From a checkpoint of a small masked image model.
Model: 7.45M parameters, arch mlp_mixer, norm layernorm, activation swiglu, patch size [8, 8].
Training: 23900 steps, batches of 64.
Data: trained on drawn small creatures on textured ground, 203450 training examples.
Rows from block 3 of a small masked image model, named by matrix and row number. Rows with one number within an expert belong to one neuron, the router's apart. Each number is 500 + 50 x the weight over its row's rms, rounded and kept within 0 to 999. All counts start at 0. Numbers have three digits each.
Before each expert's rows are labels from the 100 images, of 14976, where the router gives the expert most weight on average: "responds to" is what is common among them. Only what is clearly more common there than usual is listed. The data: drawn small creatures on textured ground.
# router: router (model.blocks.3.mlp.router.weight, 8x192, trained with AdamW), inputs 96-143
# gate: expert gate (model.blocks.3.mlp.gate, 8x192x192), inputs 96-143
# up: expert up (model.blocks.3.mlp.up, 8x192x192), inputs 96-143
# down: expert down (model.blocks.3.mlp.down, 8x192x192, transposed), outputs 96-143

# expert 7
responds to: small; green
router.7:520498505590465423470485541482522526557535568530494495445442492541451506518508396468398518476479485411441510514475580459438475452526576400506572
gate.0:494548488452449393538538539454408495511525427534509570543469363483540413464599428487476519527525509523472528510520534613517502485496519442508519
up.0:505459548546560591498547486512537515498465514472555520418549483483541543455492505554549454456399582465557508527550510419463476502530534476508451
down.0:457523559550504533518510456461482469417474485530609568516460495553386443486466507489454391452494531468657565490515574470457435470483499503457522
gate.1:438469507540527384504496558511471512503521482509480450523499495477461499378505391585458578568451538584547495501482517474469491519510521522485536
up.1:540437515452447430526485612481498499485553554483547475493502429543516458544495508528478541503511500464587410498506551479442513527455530498477524
down.1:509506434377610514627493402435526452470446453538477542497517413541502503555436455524555577439498482476530536529511468568512558491420515466491477

# expert 2
responds to: small; orange
router.2:525473502602504455438468522489509504544514541514493503452485496503452523516503419453368515469489471434475521515481574454418501446528568400544571
gate.0:474532506480518525586530393502461413491501556468567542494419478503517548511502513596485512424534464588554495492524586513506490555473512507500509
up.0:539534499555459408471476570517456519508495413607527487499514514548494490469512421389542523533459520432464546511487539439513510503522503484484500
down.0:515476430492503511497549455593556475546498461392517444515506467458399480397470493546507490538586524436463433434425616466570492474480451497468429
gate.1:504437514478665550566384478516473430482508554484489524539522491449537531489482451435505502458491465387633390527520583510440486519397435476487459
up.1:522504484467569558559388466465600464495468556421468554558555508467546553544484422347511469487481558530434403504497506546445481502477537483482486
down.1:476378542523444492374540503564559547541491482485532492460520473556482568507533542435491492414537394490470575493518440566585473449452483552503528

# expert 6
responds to: green
router.6:458493500541533443403430475475515500560475506511495497482442482544442492479496416488433529472491467406486492519482605448445469477499549403471573
gate.0:582433497481464459526502577504510453495512495514384512490487580465509507527488410511498471456578435568491416498487473566470502466454493520508494
up.0:574443488384399504516460509485491501514520442540382519485537605466468501548463391636460497597514510558517459493491544502438504528437544525467532
down.0:542518446451464470529466567634565498540456496430512616444572515525522507411423484494456470499494495474503469462513404521400561555520588420471587
gate.1:485530495402411568475505386507444625478532537508467485529519582446479563572492540496511467531459371593546531512498475499489498570476559505537484
up.1:501517493494529598418548530518461622478561559505518365449479428526483548500522528515604485422508386538476425497506561500404488526458526483499513
down.1:464449518475428523506487566405503490545591504523476405504486428428482456538538563461542491492582349508508387536468523458404495564513499517523469

# expert 1
responds to: small; snake; caterpillar; colour: purple
router.1:526499502528521428449519480477514532572488485534490515472451469556441471447504397417482520495494462412416486518482593469403464479516568426465563
gate.0:555501530549482517528555538542454470508520489491536526476511538436472468540536516475440505463443456506451403497494395521521487551599609542505464
up.0:551522513571549526471559506451482474480439553523484606550536378514501521491504557501519437444514551441495523495505454414555496519527514487504433
down.0:498421565439454492500481453390455516523449502444433465552532483524509479470654418415461449513502611471507466513529463430507565482513489486519540
gate.1:528467540501431467507551498489460476451508528583555479415459504525396534544407515502486474442473567554485596513516492383477471462501523567493519
up.1:485502457508440562523484553482499456534484538489414512485501487507508552545554483486457455472460482517481506425490529571504590538645584509483446
down.1:468497408448584544433532480474567515492512450563616434431510578471535415601455542485475585453483512471454519534442531521435494516522415520528455

# expert 4
responds to: black; spider
router.4:453508504534449472503532444497539482530473467536465541528508508564456491520498466472546519479488463446473552512477581448436594520510565300463559
gate.0:498496474470448519453429519492476410496443508592455506479486459497481511621524494469501515544494414392558574476502412455579488484458425509553491
up.0:527557483634406407558495457483641419512393497672447528504486586479510554533528564490467498451475417489570520506507400479555494538474318503545456
down.0:481449527530493468496492471531590502577604483398467461502485494484461494463528518492629436487458528465515577441481524485452429491438546468438410
gate.1:514550493421463437470533510494498477505585524598475468549467460556457504455503610445551476569527452561488506490492454490549488480487699511436541
up.1:552568488485481443451614501480465420517486451533670469522433552563482370615509543476484519531517433484466528518499426447483500509498574489477565
down.1:432470501541456453580406533413524494578515455493464522470446597436540556504565528458471518539501544469606467402457410542619410545481398570600489

# expert 0
responds to: small
router.0:482511512565526449455474489496528503553499518526483523473472515532448491480498424475454528467490476400492518511476598436438476453530535409480571
gate.0:514521512429428508613541492507319478501557473496504429477453444545495428535503435520434512493499548423472468503508615613554522533475495507493526
up.0:495580489493510497563526518485326401510519443471578317456497504551478520475496467538439534489461525456452440486506565504461501527466493510469496
down.0:466415508463546492475618515448606491512494474429547495496534534446493471488478485507554471545426579460474489577504559522452552574558531452602453
gate.1:522492499521522442450469582491376514517458620470502517521558448499511480477497458359579457368465589565467487483493449527418507517499531494475488
up.1:499513512579586461470433572472532486493476470450506476508487402598483517481478473369523488511511495483520417489495573518473496443476504482447510
down.1:548527419430571502480480481497508469429586514549505486498486436497499502468518495571457520527419500538458503504556519529486563383469492413540489